A small contrastive image-text model, trained from scratch: encoder widths [48, 96, 192].
Rows from block 2 of the image encoder of a small contrastive image-text model, named by matrix and row number. Rows with one number belong to one neuron. Each number is 128 + 24 x the weight over its row's rms, rounded and kept within 0 to 255. All counts start at 0. Numbers have three digits each.
After each neuron's rows are labels from the 100 images, of 14848, where the neuron reaches its highest value: "strongest on" is what is common among them. Only what is clearly more common there than usual is listed. The data: procedural textures in two colours, tilted and lit.
# fc1: MLP up (encoder.blocks.2.mlp.fc1.weight, 384x96), inputs 0-95
# fc2: MLP down (encoder.blocks.2.mlp.fc2.weight, 96x384, transposed), outputs 0-95

fc1.51:111113109196107156128121129113121126130152129090096116100106154157114131091091118118101105130108100103087127121083102116132165134195101141095163129119088102113125143142119110100180127133148148115120131112168159134107133096123126098155150140135096139120085162132104116135152103128120118163
fc2.51:128121147138122133123130184106152167122126146162161161146130136123122170145103107103110110145138126145117151118135097142172103104116128081147125108144080100113099108158084152132154106138113123121133104096119137137127153138111133106158148097150102120127122135157101099026156124121095133132
strongest on: green; yellow; ground colour: green; pattern colour: yellow

fc1.12:156124132145138118141149142137173136148157087148108105113116131102152135123074167140135151111124129123153114134095119127101124106189108102149119098080154122146169163107129093162141139114092131112151138163173092149113109115164134083143147113121148156074125084135130115133154122139127111161
fc2.12:157118144155120128141150154132117137132115137144133155105140084139089170126129159082179117127120116101104148133123104166194132102151121103138110136119116094085118122156076165145156084120129125147128133128146098149128112143144141121156151125130118155105137126147120120039153120137090124140
strongest on: pink; purple; ground colour: pink; ground colour: purple

fc1.132:109137171169140133144159121173164183158105112144134094102071109094122123132137184100141167119128136140133120106141117120091140164170100106103106097126144133170137126144112106119100101123124082150141151115148108133173123105171119115142147141125169107086125129136105111124149132131145127141
fc2.132:136130139150140137131116174140106124150130144174131169113139103123116145130143112129154133144120121128104154121131140173162132094127118124126119131118117111084118150165111153138170089125137095108153115110141150138162111166127174118179139106136135130106109098133114098014128125125092144138
strongest on: blue; ground colour: blue

fc1.112:112132168173139145116138119111109092121144140070139119130162107137070119155134082108116121126091138144104157125086119155126151110129105160113147104111122127113130143114159159104166166141133127109107138147107074148136104146130124151101145121109141123134085112084126138118167137151099067094
fc2.112:106153114114100152159148130177142153137138120139150130113107106146146176113104151087141122130129111154133118102158120147160131098103140093145124111146119052090109141142074145126148097132118110159155135071108132156142090148134145130166132107132151138145161128147118086121106136137076146130
strongest on: orange; ground colour: orange; veined

fc1.306:153143181161157143153164107109129127110143116114166148128108106140059119112193145132098161122158158086106151147132104133123135105111119107113156135161144120139095124131148115094163086150144139157102110163136138138169091102136104126113111113158119117112108131144091135112139096108129121093
fc2.306:161148151135119174145094125150103130133161168146145151129114122144105170127179120121137121128140143099099173138118137132145138096076145101167149117148162104112116118167106153163134072138119120121107117137117109102142110119120163137147100107132114122097101136119096137046110112093142127126
strongest on: teal; black; ground colour: teal; pattern colour: teal

fc1.131:178141119142133125153110115085100101139131110076144127151136117160107118127130109137181110178153140129141090127140172164099115132117133139142139115115135156115112085120145095127137134149102136118117169127102132130121124118123160138146078146121134132174153087108123125053172151122112167104
fc2.131:152159122071138137152137151147115148122106155145116119146118126131115143128126103092160117116107134126113148111138172149164131113117108100140085139138135083077129138140067190145126135146154161132119139087132116140156106179120133157158132127111107115136133120122128097049152126124109143097
strongest on: orange; pattern colour: orange; ground colour: orange

fc1.246:119146150119087113133138125149139114141118093163073099124153113136087136144122155150143123112094099130150131100132122133105130077105130142136129117081126120141149183080110142130173128101068130129127146136127097113110165096141163118097134165143130152173103125103159154096129106171117132141
fc2.246:114107117100073117112137142150130151127148133151136122140157118138085163133179147132137108136142106139115110111133127115163145094110148096160122110098104109105124157172087178163144080134107100137141114119137147111120124126136145113142164114146123120161107114130142107021129129137112133139
strongest on: pink; purple; ground colour: purple; pattern colour: pink

fc1.342:138130142164101133119144120148117116117131091133055103113109145146114108168094114178088152136097131138125136084112140167067110109113141143147147130121117127142125125082108097159164164153111111100086177119117103137125140107142133134135130139124175162154119134112170100135140116138118108154
fc2.342:126119082113111129127146140118142139151159155112125151122146110139121133150131128118144101134110123140125123111146137159176133046104137095170139107142139101119112141169070182132151110118102107125124102080139144119134143152149135106161161113140137128153115130139145094047121121150095150143
strongest on: orange; yellow; pattern colour: yellow

fc1.77:141113163150149088127173118178138146100124160122131144137164151109122116136110104111140167121157119106082138151112097159165096142152171117139112168152156155136107115133102123103140109118107151134130117115143128153092110113119125107118114093123104088109114176178119110118103142136164064129
fc2.77:135105102139132125112112163132131134113133147131147144140143139128088189123159139125147120125127123130108140142104133166143157083099123096169132145098128110105131110149100151140138106121139119141136109129169119121157123121127157126140139112133127126093137129119133134000144125118099113124
strongest on: green; black; ground colour: green; pattern colour: black

fc1.2:120146147136153137155124086133123109130134165116139106126124109136123134094139155131103125136100152137119146083114068106135105152116106150109166072116139136125154137062166121093116128111130141111158110160172143109163135123134112119136111145094191122105131101129164109167158074130136130148
fc2.2:124127114139114149094137171110113139144133146133147142147139111109071173149150120107141121129139127132106142123142121153145140090092127105129131145113122114083104142163102167112159088143120095131114132122122137107156133135129161125157135114140121141095144117113144110000126125136117106129
strongest on: white; grey; ground colour: white; pattern colour: grey

fc1.323:130139134124113112148174145140147084112155103143086115139116103145102153146098145139153105138101131120136122094135136126070098104116124135148118091109097133148134145099126102151147127100105109096111173147135078109102109138121160163105105160136156174156129114064094120100158101142103132106
fc2.323:109132138118106126126147150137123156116127138132127151116127106125070163148134128124183118127124136122092141128133109161163147089129125098170105100106110085083130134157080172109145078115134100143138145108123118113143095124140135144157147132118144117119127147131124098035127119129097115180
strongest on: pink; ground colour: pink; red

fc1.291:161132150145139165115110146158109087116113159061092111136129119159126141149151080173138124108096131131118120079104134146120135107124154134101133114136135120102143147125139139087114139108131147132123190155093138118178129083104134129089096135101120109107092111112122109108184122143118153147
fc2.291:152126125174134126123134133107128117116135178120109153114133107131096140127115154100176092097134158123109157138134117169167123079139121113129130118136133077064127139140085131131149100098122112148117150102114112159154112113135123145158141121110152151098134115122105113054137139153066139160
strongest on: blue; pattern colour: blue; ground colour: blue

fc1.167:148114095138103155167109141100125135139168131126131140096159135160110114122098150130134111141094110104163107143091115127139138107126088107131181132149103095145129112105109096140150107136094134117151094149114141127097108152094154107161162100148069147152099130128117115127206167126108112127
fc2.167:125125125106103139113108197125157167135120101151152133170151113135100162117153110102115119148143113115112132130131113126140104137148118083153106117093093110111092136173076156161120108125124119133149123122134138114132138139111140117169156127134089142165120109152142121029155125154109138125
strongest on: yellow; orange; ground colour: yellow; pattern colour: yellow

fc1.174:158130128139123120144124142133109097072156137089111144123132164133105111148084111186113117115107126152102078115124122132110092106133105150109157141123146145146156132076121092141143130107140134136137147115098136121112144085131181082133123091104164123101124146161130082117110111136075150163
fc2.174:167112108119132112135117124110109124129135172120155158129134117116116145171131114115134084129133103117112112133134117169175159070097116092154113118150144076075110137154057157137155133129126132137108140097110124145150127124133138145135148092112137141135142128143120093043115142146099130109
strongest on: yellow; white; ground colour: yellow; striped

fc1.202:144122129143149145147122147171138132105149153141152162109073114112145137121137187115117129118097156112111107120137104092154112126124112127147063137122131106132171154130120142149095121094137120154140134118140084111125087111166097108123146105130130101091140155177129106185102084126160121159
fc2.202:152116121119131116115119158137122148136108164165127160125120109114080152138146110115137116123114130114088153127129115161146156073132140121124108136115150115102149141148094140153153097130156136123142135105134126127149108150147143123165141112102141134090136103144115110000151140117114146130
strongest on: teal; blue; ground colour: teal; white

fc1.245:133130115131139095118135123111091115087150125073115161126126154185127119154110086203132162124099131141146123109086147159106098118146145140122121150098098128089099108118108081123145172137113158139100146105127119125130142100113162097114099101124146150148134144128158093126155123132108155159
fc2.245:157123094093130114157145167130114124131128174141142145144132138125117154143119094091138120120121104138105135129141147178166133096115110103148121145138140073084123136138091156145132131128151134115117137061134124133126121161136171159155153102139106136128144124148135100042118093172103141137
strongest on: yellow; orange; ground colour: orange; ground colour: yellow

fc1.330:143126099123166108124136122131109112097146092132140169119130170156112147146147075138153132157188108137092167177126126147099116149099151141120106112110125116137110133140128106157159114151119129157113155156098124054158111120125146142103118160146131114152125133085112088162103141151148160131
fc2.330:160134128096100149156128152140144123119097142141155144130108134144104147145144096146119132114136125109108091125135140147127134091079129094150113139116115093061099136148103195134130113169164122138116130086115099118158116130112170150154123141140126127155144129125131102043121106123091101146
strongest on: black; ground colour: black; brown; pattern colour: black

fc1.83:127150130117146109124140133104114120146167109158129159144102186085129091122125136149105137173138103110097142127092082152108119133117137143122133108093149168119107113116168045145161170132133178134142143148123134129110104137141098111129115126128145136133123114104123107107189166147132143094
fc2.83:104122160111122133133138166156131142162119135156139090162124144108075165104112129098117155114122119126121172108110117142107111148098118089151124115123095118115104122143107193144126089120153141127138161113142125091139114160121142123127115096132122118117151119120131130011149121129115114124
strongest on: orange; red; ground colour: orange

fc1.221:128101106140115110140150099130130172142112137111091108138105137087130109130131146098117089175129100089128156135167101173139162089124132103129165084099167105129140162137111143114174151136107149150139154124128123104151103123137112187142181158110139171122125144142149124159145160131151130129
fc2.221:143102150172109112130123148110125097135154153180154148115121165134106159167122106137132163146103141096097086161092138133121088088116147085134127142130108122076112135144110160169136099113119111108099135114102119125143151113135175081136134119132165096100129143151137106068125130141116129144
strongest on: purple; ground colour: purple; blue; cloudy

fc1.192:137158111163128150126119099188099149142117126110065130135091153121129107154146130109128118144124105082082115133121147178119140123162082138152141140118154102129105153116141146087143123147102120136124216135095104134125144131124109112122151144099111167151106153149101113101150135148142118123
fc2.192:119123132186097160148169143132110130135140162145105156109106138116107165128102133103159128127110159147100103129094124137136160093114106109144140144117085094062143120158065136112163124100127097119109114114117157123109140125124132119149180116092127145079154122137132141080152133120100135145
strongest on: coarse scale; yellow; white

fc1.32:119143181135138117129113123191161139128098127107097120122095146128095147125167145124111168160141143134159130121149087130127095144143148130149121131118141158121131133104119153143130116122110165144143139137136079075150115055164103122118099145128131084127097125102147104062116133125159103112
fc2.32:148120118114124140103096192151123154133133131162135145145111125106110175130159109135126109144101113119136144117139112151155159100104105101134135124126144116115119124163115160137175106140116118128160079145138183088141124129119149118159134115131118129132121116122124110013148120134119158090
strongest on: blue; ground colour: blue; ground colour: purple; pattern colour: brown

fc1.1:110153156119101133106136126172177103133124094117079099137132103172106133103152115143125136126087124133109106094162134148109126112111117125157154101114126089119128155074093152143174152142110134128123175126154105089131129089131164124124147168124088154150090100122134160101132099131114107104
fc2.1:126141134095079144131152153146131152103141138099108136120129112153101180131174132131151089130120144121104135118122133147157142069116161098142130113117148110122122127168078168121145085154112111174146113123126153093143130101134139145160152118131119094142107158133148108042144122119115125157
strongest on: pink; red; orange; ground colour: red

fc1.321:110101143165123140124168124102113119103119130095107124098121144128096153102138113167105145090125131169163122141083145159102121128131118102147107148118119117093127128089173104127161168109120111139134145148134100157108127101146178137118085160199135128164113082093133168123140120129134135149
fc2.321:113117117088137125125136146113097150115114179149142150113151133115140143116150140094166114116133105135099129127129112151182146103122102142150102136093093064051111156147106136136146128130150119125106121096109126138148139139157168157131174120124151124117140170147153104054117127118120125148
strongest on: rays

fc1.31:114135162130089149094121116153123142074127121086108101098175161094132145146143137116131118144098167105118098112097100139123097117144117107110144142129126144097140106117085131120150134156142148159116161155141117126127107088156095124169161088098109134182116145125122152079148086119144097124
fc2.31:132124142119064162139118131143131142108131155120146123134150131143104134126148115133092119109100150103117143137108123141118117072087136091150154123121124124108142146128095165142110124153138153154112126104139107107136133110139156147128150093133120170165137128171145160048150072135088090179
strongest on: yellow; ground colour: yellow; pattern colour: yellow; green

fc1.214:156145085141157104141103151123113110094160113079111163128107144163115143132103074147118122128106115126144152133054136132131120105084097158153130113082113101119120137119114097109148191111091166119117120131145137103123128155100118102142115112116124134159107107138148107117182113113106122114
fc2.214:096139126107109119159140175142144154137119128127139149132118131132082143112130107090117142137135127142102111105133137168150112109142115091115105133105116073078122137139088156137144109121142141134172120069129120121146098154127141125171140123129133119121141113133145074029118114136081134139
strongest on: orange; ground colour: orange; cloudy; pattern colour: pink

fc1.325:125137161125130110148095115106090084094124147094126142121155142142168170147110118169100139126147136166126088109132105133122099088131153138107155130132100144145133116079135095102164144107138174095120150120114149181163129085101152116120094119128163112132175140160160103110144125135119146134
fc2.325:146115096132154122137124113132098114124129170132143138126141114131128133162135117104169118135132111130112151136152139172154157049077141092155114126153158085099125116128084145128141119150121115129077132081080135147124127124114138166127120111109165129134175160141112111060119132151116144141
strongest on: seen at a slant; grey; pattern colour: teal; ground colour: yellow

fc1.265:105101127108142109103135083144128167128117121118098115136114106120125119109151149115110077150121121097108163099151138138154157119089123082138123078137172099111146153148124165084161170137107118149147133118126101132136137140152070165142192141116146143151140139141132149133128175152131137165
fc2.265:153099129155130108149123140123115124123143152161158134099135160106091150178136124140134140135110129103073097164097126158140098082138110099122106166099130122108134147128101145152123092117120101104121154109115116119130146137152177105131151126150140115130114129168141110022118120145118147140
strongest on: cloudy; purple; blue; ground colour: blue

fc1.5:113094120093126142101153073155110140171155120128049138122103135136136106140123123112133124170133124098117156133138088165142121124100143089137128078121159115143143145125108122117155153155089117171139180108156108129128074106163095150145149143123164132125122138138143087131143151129135121115
fc2.5:150121133155114140156153141156121111144152147142154170129116137153078170158102125129141145153112138114096126146111129149154100075106140107146126146131117114095123122135098167150141089103142110116123135094118126130158116108143176088139143116145151115103116133158117097021141135142122119142
strongest on: purple; ground colour: purple; ground colour: blue

fc1.253:145151117189099125111170143180165109113139122117105129115131101117074153105107137147137122120169128112142088108122103160071152170129145144143141129121103078154122154124159124137159134127126143137141134186134131111161079148143112094100121133134135102114134137113119103130091119131147175128
fc2.253:138129118139133129153118145115112111157125175137142148121112125115104167131134127124140109117129113105126124140130134157134131100115134095143145171086134089086123133167118148120136112134163123125135135124128097123142114133112164135169136116137111125111133102108117113000134132150087150121
strongest on: purple; black; furry; ground colour: purple

fc1.68:140142090148155115117138158122122089106157145082109113149143130124152130133079054183127129135103126137107136117113112168144138087115082166115160108114141125111130148108132100132156185131140166100142105114111142134142132117094148105122105141111145165163102154131107100128177130130115114110
fc2.68:119137117103136133137123152147136128124106126135136148129130120136107166117144135099125121117131118161121145100143123171173105109120122087137123122135105053072134141145087174129158108131158141132141111056146131116140099152130164128170147122121142118130132151165128099048124115138082146128
strongest on: orange; ground colour: orange; pattern colour: purple

fc1.140:077148167116081118092165126171165124101123083118084080151155123115132147070132128128136166115100118145152094113139127105091115126135116140146108099089098107109139148104114117165156139141157146136144132108151093141129107132166141125137162151094140146117147109114116144106113125113117079136
fc2.140:109133136119090130129139146156116139141135126121120151120130111131091194133112146106154136154114129129103124125127130153129146071109146081159120128124113109077119126168065161150152091127134126154124136123119140111146116127132150145180162120132143123124139121131165120019141147139120118120
strongest on: purple; seen at a slant; ground colour: purple

fc1.8:130147157102168136142142131128091110097164164106129155089102135154102171132113168159125150086115160140151110103122105171115101142155148138092116113135096136110167133101155068132104147091147146140131136150108121157143127105147123109118097126127166159090143103173140081133139130121136137125
fc2.8:149092139134161116097110142105104137144137159151125166123122098111119142145145122121180128135136145123096177143127124160176165071112146106167122118155137122147126109139074124147157104112127122116095135105132115134138122145145141140159127105110145109113138127126120133014119127124126103134
strongest on: rays; white

fc1.361:113098122142154142154115116131107124104129130120122109109112160179115135131068134135086151136127143148086085137111088135152091135124091134109156124103101114107176102128134102123145150125144141122101158125094125096112108074148140125134118082157141104090125183163136107144116133158172115160
fc2.361:113111107124115135143134124124096151131136169134130170133108125121121158125112139130134116145126132120139126126135106153141154075101133077136138149138145096106139127152087152100166106140134134119136150100130156142164110124142114128180164087139143126114174124181113113016143139126102118129
strongest on: green; teal; ground colour: green; ground colour: teal

fc1.152:123119128130110120115147147127152091141149136141076107143149110147094136150134180118114110134107116133140135113128134147073109101118151149158144117072131132132155158090132148164163143118071102141118114139141104093127150110123174114074158181112140130162121077125167160142129128149109110130
fc2.152:114131101099104127102145136133138140134127160140141123133134104119080176137177135120163124136144113144102108122129144123170146092100119100155110105110114110122121168162075164156154111144115101142128097134149166103135116134121160131145152121150137128130109117135147098017137121129107127141
strongest on: pink; purple; ground colour: pink; ground colour: purple

fc1.194:110100155159111139125122146116154145137127120121126076125144108108140144166139172136124131104116099124158115111140109132094172082145129132143103113079141153120143179072132141129139147122079116120133151165147099133119154090154126078125136160120171136115135070118148140095133134153132168156
fc2.194:135090132119108091137164139145126151116129122133126136142155081107092198128141146111178136123149116126101121129134109142138147107111118070157091131116112104077126146151092151178148109129137107129131136133133114154167137144150156123196150116137123145106131112161140114074126136141105113167
strongest on: pink; ground colour: pink; pattern colour: yellow

fc1.116:138105138152117168169099118078143148112134171123133125079127134167121122136113112105117138127116143117119113158132105117138145156144122122134132145115105127102108105173156113072102105186147113110105156137113138146127154147094120104188119080110082157119113154171118079147131116109108139129
fc2.116:145112130133111150086088140116119171139129163138149160123140125116127170142144125115146113132131143129111135143121106144152136103143125099113140167133129136109106095159091126117134103137151140102143131131160133122128154138133138109174156062122092130099124121144103124007140114097114136103
strongest on: green; ground colour: green; white; pattern colour: green

fc1.280:097113153123142112111121126102150136120128185128138113114103128096152134156117151156125111074111145175135150106122082105126143111171091143123123090115143114109169180126162103084147127135149139106127117146162182160158128153158121137142144162135141113102105141142126135091147099134137142182
fc2.280:160114129146116180093123144140126139126089145109133170134145109113083142155186138148154119127149144132111113116145157123140138093132139135111160152116147118097135111153109104094171119130089100148126107113122148114147122129143154131154132122125135128111118125099114136012098129098090132133
strongest on: white; ground colour: white; pattern colour: white

fc1.19:110116126137140106162108113133150120118154160147099102124091176129138144137109184138139127121120161132169106112139096143096099127142084117143120094103124132116159164080118108118136115087133088152123132110132130118128130109142137090131127116123212146080160085109163101141144119127146132162
fc2.19:144121133154112118107132147118117149135148147135133147116139091125097181124141154110183122135142111120101152134113118150177156080109131087181106118119127119111122128174091144148158073140136109129117136120123139172160118146137124116141173103134123141104134130116129131032145147105112125130
strongest on: white; ground colour: white; pink

fc1.46:140159130143131141152127085125090176129132135094085102139121116106109131118161138079111093139117119085118132122136090149122127137145108086130149076105147108097111146135126137078175129169111139133120155168112100148130119114136128139185159147136133139103124156095134105179167163131124112123
fc2.46:160097145172107146156136122130114138105167166148149127116142173130110171154117154125144165157093141104094082154093126133145086107109115107139116156103106118106120119147087156141120116130147126119117141120088126135130143106144190109134145101133176097120126160151170120085112119134087122139
strongest on: coarse scale; teal; pattern colour: teal; cloudy

fc1.78:116125133158145116110159114119105171143113120111094128123109148100128111124154116088098105135121110077102143129147140118127158079130123101129170087120166084127142190147076142102177142145101115141135162148121100129157111140150081162155144147133117160123133137132143120162169157111137117116
fc2.78:152103163162118128152145136115100124124151135170141135109137155132099163168123124138139171145096155103101080174091145138138110084124117090122125151106106131089117122143105150161120092126111101117120152110097117123137149094147196096113138107139151097113109134152134097068118128149117131114
strongest on: cloudy; purple; ground colour: purple

fc1.334:126118120126166114168151117130133176114140127102105127145117161145125172129140121135105125137137107113108091143132095164117145127143119128138112096093175119117138156128126149147176182140122172145162165159101133101140121099163085173150129189117135120151132129127141118135177153136181134129
fc2.334:122153157149091155157153149156114120137138139179152119138120183133096158148117121131102200135111129145102090128083131107121103121110144106139132152120085123099115127130116179131129075117124123114099127133109162107136147110137190125122127119162133101092113144113149129068107129140130113108
strongest on: coarse scale; blue

fc1.329:145137135137108109098167113173120131064151096141117154129140171125143146125119103114120139175135142143080165160123090128153114114164160122102111102147154145146112115128097132135137104104143139158159123125138130148149109078127119136136149094112103090097109205158118139128133138097149098124
fc2.329:152120131137123130118127139139117130131138161135131158140120128130086185136148116129140128122134132138122173129107120170173135082087130089134129134134135110135113116153085159153144106134144138141127099118149123099122114125125168136141144104145132105114127096138121129000150135127135113139
strongest on: green; black; ground colour: green; pattern colour: green

fc1.64:119145176131124144139146144082125159093134123083133143073099122155144166139135130137142103119141163170139092121099143124081111174121103171131122135070105092105138114146147084105155146077132118146153161157125119122147114108158123114144114153120140118150155125106088142135124116114140131161
fc2.64:133118109153137142155150156102109123131121165138156155155132115097121186122103168126154135128134140157095112106131143141115152086101127087137083150109125118075116148165115139107123116099166103127123110152129107158149120127124171124146136102135157122087200130122156124063119128144104117145
strongest on: rays; white; ground colour: white

fc1.229:131114076162108123145114132101129114086152120087118122114149105175132118144089137149158112102093129094118136128116098142138138096118088132120139148115095119124099108167122124141191140154103127105118127152114137130090119121111153103147165111166089180173101158154162119110156113137101111147
fc2.229:128130108099100127119113180124158148135133124138160156160130119141111186137141103131127117124123115120109116132136125124162129115129129126120113130101113091102100147171114134127136139136130132131156106108154147128126147146127164106173143086146094131147112121134134087008145105139075148145
strongest on: yellow; ground colour: yellow; orange; pattern colour: yellow

fc1.146:090105135100114134150129104124121136117149090138114160107089126120121136147084144154116144134143146165131099123131039139124105125118133119139168151133083139079151104110148086142145120110162108134124161120133157146165110087177127094157094117126161128093136144155127116133141113094140133159
fc2.146:133093112141111131117133134132104159144143146137128169127109107117128148152120136117169110151156139119123139129153119156163159068112119069164140110137158087107127114155085125120191096120121112107128132088118117146153126112152134120171152100130125123114160119145110111038131156113123124142
strongest on: teal; ground colour: teal; wood

fc1.29:156130127135150146121142133155134133118112140085120102127129099137136117093158128096183111100145114125141149115170145184119145110136142109160118098132165103107156146152086144092122153120108106183166121123132099153122069121138094186147170158086113128156158116136135127154137128122116132132
fc2.29:170107122134129132145133138134108140131136157133147155104100154130076156164128108119138122128114120093097107164141134165142138093128112098138091153103155108089117140125110132134156103125125104120131134110120138120139129138139142107161143133155166122122129140158144073009120122159110142156
strongest on: purple; ground colour: purple; veined; ground colour: blue

fc1.54:151106128123175125136133073104108142137153145146110103106079153128149146132126124158139115136091178120167092111132119117124114103113077136149119084094169114148155178111162096124097141115079136083141103148158150124143133099114119115128126121124155128079134106137153113127173123117143144137
fc2.54:147124118134114123090101149116128154129162166124145149123134096120071178119139130107166126137165152134129167113121136145164121083133132104191122124127139105094130140159065121147160099114144127136143146113147135100136132136151134133158132107138132120111149127126130127029134114134106092133
strongest on: white; ground colour: white; pattern colour: white

fc1.158:109114131144099152149126091148081143135111132057115116087151132126120118132109115125146144141119104104124085126116146150112134140128132144127142134099141123093142116062155096109162124155118127119131181166060152150123134106101119127130094146099121121147113134111147144058159114156124111145
fc2.158:110132143138115172171097128102098140112136161118095108147131126142111155135110134097140114121101159116138145106125176159138120072109129122153143142127138074061110136099078133129132128135164140133106154112121111144114137135109116153171130099111104151139177114115116143057151132162109135137
strongest on: coarse scale; yellow; ground colour: yellow; pattern colour: yellow

fc1.47:091148112157104110117191126124162142120093187075148133117108104129145142105153160096156130114165149134131177114158098111134126121106120127147110090131142085122139134103099114116134161113135108149147131119136137153134073143167091165138156136085143126137168155120128118129150129094114104131
fc2.47:152138114128121112124141149127104155152144142128134140118108123128076168149132119130151111134137131106081120145137131175145126068134117099147112155130131127124124142148109164125144101134124116124133142096101131115139107149124141113158124126154156120114139138134152099000143130159108140150
strongest on: blue; ground colour: blue; veined

fc1.49:103130158180143106168128098105124164089125145079118133111122148122130141126113123133132139126147132105172045103114120182104135131138132131133144125129150135115107117091141087100155154116119133151120185164116138153154121110153100150144095166118152129145136126120140136091172145139132170137
fc2.49:107121141122104137150107142111090119119092140140147079149169142113135147101123116095125163126110106135139153123103123123123148126114162100121122140162114127104115116123099180142096094125159160110084125178124160133117159104098135173112119133123105142136145157099140185099146146184169140089
strongest on: coarse scale; orange; ground colour: orange

fc1.352:105177146167111130141178145122158113101101118085083120132107123131103125091113112088095105122105162097135141178145126151129155133111115142107152123123119107092139148161116159089126166126152116173169134131123128099135109099103090161131149159094119138145114146103128137131171152140129091134
fc2.352:149113094102117133127125138135128160135119139118127150119131150159095163149161126091146113145132125119103141150144143174151149068135120059137079137093153097083121134150070163138124091123140141121127125099104124129127116147137146163146125143151140118139156156131156085069137129159102146147
strongest on: black; coarse scale; ground colour: black; pattern colour: black

fc1.45:122121131122133116145159128143111177132098126101068135148093126119122110093139134110123091126097116130105172126152132137151159089104174097133145102131156093112142150122098156083139132147104112154170148101134115124141121118140072162150156174093122141162147138108156114146139168142165118122
fc2.45:149101127148141128160152154128096141137135147159149149111138159131068180179135134127150142159110129104083116151106140155126134078125117075132096168111116118104124137136112153141124086115115102137110134123112113124134135105131157122130158127158136086119118127170131104037131134155140130127
strongest on: purple; ground colour: purple; cloudy

fc1.318:114162184184151136162105121146127113094116134070111132127136179126090144108130117171124154105135135131130113131097115149090111153146119144121110137087084161126142130088125122103173148132104122129112172197127154139135131102132154139103117146090150135126123111106133113106151119128096154139
fc2.318:129098116130122115172125149097092141102102153168141124145170112138152136142110101100151130142110092110105120168126136158174129087129131120111109159123100086071117143158110150144118123143146134116120162089104113160135168123126146144174159091149112137084157127147158108119124120165083115126
strongest on: seen at a slant; rays

fc1.9:124142152109153133127132125134110094143142123090132114146156172185092100159145097160140148110111166141147126128095130198094104091096117149119167110131131151119102091103127070133171140131108161138113127153102134130122114092088128134127087143129122132132112117126160094107171133126106116134
fc2.9:170155116072123123182138166136137130128114163146135142145114132135106139131127127103113130129102127112098133098137171168162123097112099098143118152105108080086118163137088156141113126126156142107118144073120113116126110156125153159156135113138122153131148124150116095051121092140097130127
strongest on: orange; brown; ground colour: orange

fc1.0:140151127143124158150125135154175134146114141106124108129075102105119120099128158093145121083148122122112143094154093101128162146124080128125110074125103100129168148143113131101140164138162092164168140107157131158142092157149076166115156107107125156105130127109105147133127123102126128164
fc2.0:147123122122127114141092131124119134155116161137129172125119133142071161155139079148141109130115124104099117123135139167136130092120107106130124159104166107103135155135101151125152100146116130114133134089109126112149118149123158111155123124138128145142134114144140097003147134137096165148
strongest on: coarse scale; cloudy; blue; teal

fc1.129:149099152173134145147116100145088177102139128108123153123137143137112125142123156105124114148143140091107103136129093146134135159133118073130127102115145122133123152135164144129153119169108133139104206135123109134155103088121096165171153165141101158172112124152097104091166145121133137116
fc2.129:143123134170087149128138135130112125106163152144120168136121172132132172134092163136119141121096167145130079132111135128161131092099115080138142147121102120076117098149063146150145106114139133131125128098127148136129143090137144101162184093128129126103122123148142125071141122122084120131
strongest on: green; pattern colour: green

fc1.362:092109158133155154127115124141111169106078131156153170123138148125128142125124119134116169130152121122096080186082110139150135146186139094107071139115105106108151116128143136113095094157135120138124153160132092142135128110165112136131122124143072118098143155128101111123123138152174120143
fc2.362:134108129141120155107118165122113148114106137147138189127149135097111196128128128132124123121134121108121130152130124144146152104100124098127132155111121111094115123149113157127181120115153145122122110117128156151148148118159142129179157115130107101104145112139131124000116134125122135139
strongest on: teal; ground colour: teal; pattern colour: teal; ground colour: blue

fc1.212:145125131148128127140123136116131165092117160070103108125131099145144148127145121115153095074162109096156136165140145152121149118130134158158099129136140128090140139130101148118104177150106155188136157122130118133139049128119101171122157093098097109137178120129129133105152135116134113135
fc2.212:151122122120125125131134124150126149124127172121129146118106148141088159149139145101150124125146137115087091154132128153144141065135095089118098156117137105083108147129076134134123083127116138148156158094123110145147093132120142117152154130152133121115120120146145084028151137141094128152
strongest on: green; ground colour: green